{
  "hop_length": 160,
  "fused_qkv": false,
  "qk_norm": false,
  "num_experts": 8,
  "experts_per_token": 2,
  "layers": 12,
  "residual_init": "none",
  "learning_rate": 0.033,
  "nesterov": false,
  "ema_decay": 0.999
}
Rows from block 5 of a small multi-label audio tagger, named by matrix and row number. Rows with one number within an expert belong to one neuron, the router's apart. Each number is 500 + 50 x the weight over its row's rms, rounded and kept within 0 to 999. All counts start at 0. Numbers have three digits each.
Before each expert's rows are labels from the 100 clips, of 14976, where the router gives the expert most weight on average: "strongest on" is what is common among them. Only what is clearly more common there than usual is listed. The data: short pieces for a synthesised band: melody, chords, bass and drums. In brackets: how many of the 100.
# router: router (model.blocks.5.mlp.router.weight, 8x128, trained with AdamW), inputs 64-95
# up: expert up (model.blocks.5.mlp.up, 8x64x128), inputs 64-95
# down: expert down (model.blocks.5.mlp.down, 8x128x64, transposed), outputs 64-95

# expert 4
strongest on: saw pad (59); white noise (39)
router.4:491573404509537430594530537433547548529503479507527487487525491543531543424509455556515537435558
up.0:553538513587465422383450457511468518501487498442512499498446517457488658537533444488451549527429
down.0:456515491391550521468494549504548467533438465395569522510546531528541497524550540571506381445605
up.1:469512560485595483368499476435591546437542538548506528511458471500631562449558551541480454510371
down.1:491549501520462524574465533533531427497494468517500642444501503541523590544533536457585603541535
up.2:496475561462523430413525477512515458445476519499462518486495560506486624528562497494488544489341
down.2:496378489562554494505429445499531466441430511424493446520414589488457408512466552544536530499533
up.3:557514526463516404438460513479507503595516528535502527525433488517497666493492494520478411463353
down.3:503468485584467461485518456467409604558467527524481519520478434414513543505494528551598536536386
up.4:508469486523471413418499456528529563423459499509522611476504504452482712501497479564466488482325
down.4:482466445515418518683506536522505528422507448534525587516542557481507441481534467483495511437591
up.5:545423460488466394380451489462502498500484487485464469503439533450577650510505505457510570520352
down.5:486431524510472546532479479529529547462489448489437514528515510335501531485463465417438506550354
up.6:616440422539459432506492482506553495490474523469471566495449466434427666583516523430439464486327
down.6:414476498548483577494580485561451403573553516524396523583559520469425475494425503520483523345444
up.7:535478471495439424406411531507520493487435516463536553501472536379546637479496454505516506496412
down.7:440521604563473544585543524512328542551498524515459478561419506516476513482517474538516531538594
up.8:519493541493457385497475514477499419539472471535514441473444519394521669552523528475536471553352
down.8:499475540483520512685471550538498484501539441490467442504508408603539407496512517577603546517515

# expert 6
strongest on: marimba-like (29)
router.6:497579419525540592478543525479546538508513485511534542491490501555534419477520463559489550445453
up.41:480491602481516380409571534512515506529550533450508582550521509493510616472594526533436499456302
down.41:572452403557554415434556478575414537454509506520507594432582475508446354518511576494495488411518
up.42:514538500525514335443522560459482469529530504525489489519433501417553627495468476412449551454319
down.42:535554515386450482579369503464477473497474598478492467544393459500533503496554585498485400461540
up.43:515444480527499366435517457496489537553496441417501430489507472467501637493518502543537542560434
down.43:495588584499648578481577509465554509481548527515535442514447489438562436547447563621493459536437
up.44:529469498458491378381498454469477507541472529527521506513446512473477662516500495450524496497314
down.44:482504561498531545594466505425491387510517457484393467519449401494553472507412586541471480454550
up.45:524482513488461348423480518522560507514497535492513517448579518491498613478545538482459533459323
down.45:436550458538483506437490476543442509555488554494517424416544413418585395567497484507632502560514
up.46:521479485486505446366454496505537527545447489479533469459475485498490625464487481460568489503400
down.46:536480520449536500594452425568454442517512478522566523416479531508449487503533500478530498517492
up.47:619463506484478394399510478514478521524515497524502469454460517418488691494541495466449529497402
down.47:469484566457441459523487498512484485583561539429501468484491545455508468461501470471484577410428
up.48:536541520519492403421522518513483486538500481534527505520413450505513663528529559526539449501330
down.48:502511460561514563532486475587600452412457406490571535529480553422565521448535495510422415554476
up.49:513500548493487420431451477479490513534445479469550463557485452392519658515522562453541533534436
down.49:447472549380530533464605559476601580443534466487482463526498520486413449413578458628452505482569

# expert 5
strongest on: organ-like (50)
router.5:486508420500538425634564509481540553463508477500487530497562511561498484489514460551533533479565
up.41:505474512451548420583500564503489397594547568463495444499448514524475637633497461466472493454393
down.41:474461466532466391471484458521438478549483498535496462542499553503505525506571500535548481444538
up.42:486537471467465413380491516568525467514497526481529479495512505502509677514528433501501507425359
down.42:546475559564450491500504568470468391453581531545498480527552393572481502504561581532547473467479
up.43:527512488448501450341481526500501484569464510488546523502533464526528678540540528509478482449366
down.43:510562452470447398407473544527509481471463488453573514531580484539546595577529485483426487501466
up.44:488560520442463383403585534488501457531476547497529507508464471435530666552532510471511478493369
down.44:452445558504477430524496520558527593386497519532542466532427498441494537480562513499460569560379
up.45:512455483534500443423447462498459488563505529520480513507415507486503655549487527473543454487349
down.45:515522466448467484474434506561455383567463468499543437486435525611505578510493449439471555462577
up.46:448537487519534450377443506478451469533486490470501486542493480531485628532498475526456500473362
down.46:406575517478461502443528574528412527558464501546470527526449497490559512531500516545518457511582
up.47:511480522514512539412520471548498494495449517503467495498399443417536642567531550512437471476309
down.47:461496480533479439429485518490490475467522522530485403500531551483601604512429525461527566479529
up.48:514500512528514366297515524494489542494495526511539559479521479474495686497518493477420500485431
down.48:534429532456458573460510403414487526502506495521459506494398539481493501460536479524520551492568
up.49:517505470447494402322523521504456501541562473510447515486402475519433640564462510410485534493395
down.49:535485527443484500555423491375519418598485461472512419481542504544573516478497529517546493451499

# expert 0
strongest on: marimba-like (29)
router.0:490554405526535569555524541450538516413488476493495511485477480477478568418484453543457478427444
up.41:510539488523462448404418548486490520572493486483509454448430525427568644500517478482497553497373
down.41:474488397553578563562530531484443517453519509431399499572467492547474445471513519529468401438540
up.42:482509494493492365371534447491497551466523466545461557525469504476518611504460482518478514521355
down.42:488474542446530642630468549489544412455404490498514504498522565479519425498569466476549517459560
up.43:548498484538480409424450468468462460574484488563520451472430504462555670474484503505511488526391
down.43:548516480459461403300467483567505504504483458444524541516487548503474554512493588500502419509415
up.44:501530426485480388460467541476491513546502526497527486515485591492485637483482531496456476462364
down.44:506552502475481402495581536433489495487441490493485468569520490484478435493521480502402582513524
up.45:489495486525498390337497484505508480522506526496540482503408477464493663514465470521480504473389
down.45:465546452450409440500531512542415424606532512587473431457498476539538408509449492500448541538579
up.46:550446490495393379416522522553503414610492546531504484457413480565471617532414498532492483491341
down.46:469507460532505533601515511566403490509490520550453465426474558469435391571528529581517473546476
up.47:562496509453516367407528499528516513468427495470507495543413497454527512546510522502528423478418
down.47:504469510477445477437499574526501404541511447504512482535540435581495559552489536479542451543454
up.48:491575496466559484358517506427457462538495524512440472560519537495528617507488424485511535518391
down.48:541540503578524557518559461555509423600546503513450518441461503543390560478419520548484559547505
up.49:539521517489521462302472484493490487560510486491491478460467485480504608560529464467476574563454
down.49:551528518415557464509535527508460499462548480449524522466446604537508420461539450491426483483536

# expert 1
strongest on: reverberation (82); text has "room" (82); text has "reverberant" (82); white noise (35)
router.1:489593417536550527545531581455553488460527492507544534503491522522509626514526456566529546474581
up.0:588497564476503446467460516577471526511561521469448544484481432492482577541520553489468493471434
down.0:506486462376510513500520522474538528516421545465451521481655496486469488437485471525509498462525
up.1:531547494464515348465553554516450479561444533515562455552482540511516615510496527522455468417458
down.1:489497472544455538545432481466409417611455487496469472451479522630551499513489502461575504448556
up.2:483541502477540426489544466481523432460485447453547561535503498501503661542509517542486396558396
down.2:501433476386613477515485476522473501487549495466482516606509465449448437404471527465490449426491
up.3:513581487504517366378508514525501435518535515545562487530473489456478578552514518522506464420375
down.3:480392492540470456549477487497467552519533547521444540417480472514441471452454527475519559578551
up.4:491557454493522421449473485507525464558511550552544489527454519467494591535516605549512382507378
down.4:556489432458493548644500505465494553483548487506522527501479506586517432518533525485500492452443
up.5:510514446508505420343499465506452521495492529504457503490453520508469618532486491499458537579480
down.5:444450469442502569447403449484504544479538521480519479427492483497595542460599441409497502563557
up.6:567482548503506441443501537541467514564493518485548484530513515443497734500515511482483467531375
down.6:496517542526432463536505476516524515552542533551590410575408397509620497455472523530636518505469
up.7:495536453487510452363506527497542459522549489503500489518462468484477657541601527547459490404348
down.7:484481517483552470475508622475528544490414497440505510453606442485575518431518483489447638556577
up.8:509509526494436490335524525492471476606572486569559442520392487500467636527504539519481546492421
down.8:483539519501507593656457492412433472527494486535510533553544448534529291444437483516565466501584

# expert 3
strongest on: saw pad (60); white noise (37)
router.3:497539424519514496589506558455540475539497465515492484480438487499523555421484452547530529473395
up.0:522502547498508412425526475535503575505471532457494547506404512423513669498506462522494527499339
down.0:505481451467472479480606493575519523460455494435556480525470504486557536471468544507533420497567
up.1:556515502511545335418518441546523477484468529511479503522421481403424644473549536484439545539376
down.1:495512508511492503485439532491528528497519455488517490501556576539488511478486455500526508435538
up.2:540442507493513503375512435510493546414469540520480559485550475432467599489479541489538538513519
down.2:473457531495537527594486402505487452479510498474392501475519493464507508551496455493438445600534
up.3:502540508522445371466559530503453588512522564532558490530425490504541653516515525523488511505326
down.3:520532508573464530567575541473562478520466464478546462486466468498521566582474450518542587444453
up.4:497428562522480501418498468530528605329482450501494488499473532447402634523476513528503540534352
down.4:532538519543507553617605499540507530502470553472476530509561567460465520502611468486406479443500
up.5:509497465515512417392530486508498523478488547508497482526507503491479560473477505482494483485318
down.5:506507546518496487521512488422487528519514416413529532539451557544450589479476484441524509500510
up.6:485555506454504413425543437521530546552471482459444514538422464440397619502513494514533623483509
down.6:494480490536519459485430457529534448421422573506488568464520520505483415496513489595457492422522
up.7:449444544493498440485586497485542505513531526514527504496430495488474607535460514486501474550281
down.7:510562506428490554552571535559464591566529504506518519526522504551486441477531476485469519502564
up.8:505513476459507431406473545542514548469513461490504482512397494370444585469489430407444488561403
down.8:478446554488481537476573557623513422410523523503475544540480428620482350511588523517507430519540

# expert 2
strongest on: reverberation (91); text has "room" (91); text has "reverberant" (91); white noise (36)
router.2:496538406507547555407487513457546544473501480497491511496491482476548397409516461555498526450618
up.41:466494533496456413393438505482483484535523572479526466491510436491567578540509533563590450495518
down.41:500502562420495477467454489543503467480465482454550542490576532587455483633490498513522505559474
up.42:586526562470432419354494511456526563572443491610497483520427435462570617476558549496500513557310
down.42:517439532577546507491495424495555545602455462448538577535558444433458499551495377471486439547545
up.43:499507467475500380438468514472569394600501521520548472495398484485510601561514536503498502524441
down.43:502505420514614535563535379521485527420519485482375573510483506514489513443422455447485562481469
up.44:584481506461457460449538474516521425516485508587458458481485525534415619523506452509522559476453
down.44:484440515541481569465406525497601494468473418405496592474508489571599545558532505476488486555520
up.45:535542493445518388412472517512506420529493490499577446517493499484546717588533520478473455470412
down.45:522546495486486563592495531408506361517453450517483447521507427586577380519515511488540461470551
up.46:540522487533478404470479423543422446556532478501491498524459505500447600555472461487565483539428
down.46:459389528534519472565474494477563593510463472447508585489519536382478495355561454587519469523512
up.47:503554485412510336385493534545421482550503517534500483519501497514527552575509491427515539538378
down.47:479521453490535496511503429498506574583529428450503496592500489482533470456591572533463614476348
up.48:554496459453532409434523463458523464566485548508449451482500502486549642501507581476519539459332
down.48:512584470564443635570531447544467522508544543544388498516449438492468415490450507534512425517507
up.49:515435454441491397394512554530561465597426489477494544496425492463513613603501523508492508492410
down.49:485448570523450414447464455557591510464467557520574515433568592407455703479515507491490449536501

# expert 7
strongest on: marimba-like (30)
router.7:483590417506525442401492567456540564537518473501559496497455506428541597484529453553533587485453
up.0:505430490534493390408485472473536489553516479525481510520463495447496649506483521536518509501384
down.0:445532531414506434496513481563487454526544490511546469513558484551515541581539498487498506465542
up.1:557496459500479370361472484479518443514483462518508465488442534476524640514511418526485560482387
down.1:468563523432620466528473623517474627456492533470542474501477529468456486478539493509476455544534
up.2:516520552487480427459463544447491464492458571430511484481405512484502638503513482517496499495423
down.2:561460523484571433541556495397601525577503540526527481482521521465506466483453495466433467568432
up.3:509491496521490413372472536503537457486434517461508472500486606492489656571470481478511508548347
down.3:455497516498536466513579518481495521566598421533491528545470559436490455494471453544480534436464
up.4:534506520470509407376451446462514463521478489505529452488399469423519655530508477508515513491296
down.4:547495413517543562502573534514491476544529554467514550512538497536536471566555485540470438521541
up.5:556550531493490393403491485517494477534468481539458451471451483515510625603427472476503492504400
down.5:508441536562539479473596488514408560467543525517494587540397543354413506436503516544541522528407
up.6:515491538532481382338528516483506478469451466478507560522461481455492642568562507467443503509392
down.6:479432450546546521528524429649496568486467454440584573553564589435485561480556410546419535534501
up.7:482449494432482457456444504484546425519471549418485542480521508479524596542565518516492539475380
down.7:529541487521450509535585509571455524610522459506437532494576463592472540535480475452488505439561
up.8:515539545621540400434475426463538458572498508583483518488471522516542675502468474605527464498409
down.8:524403512549496542642495449494585518568439535487534603529475500497530401435464458562527576527584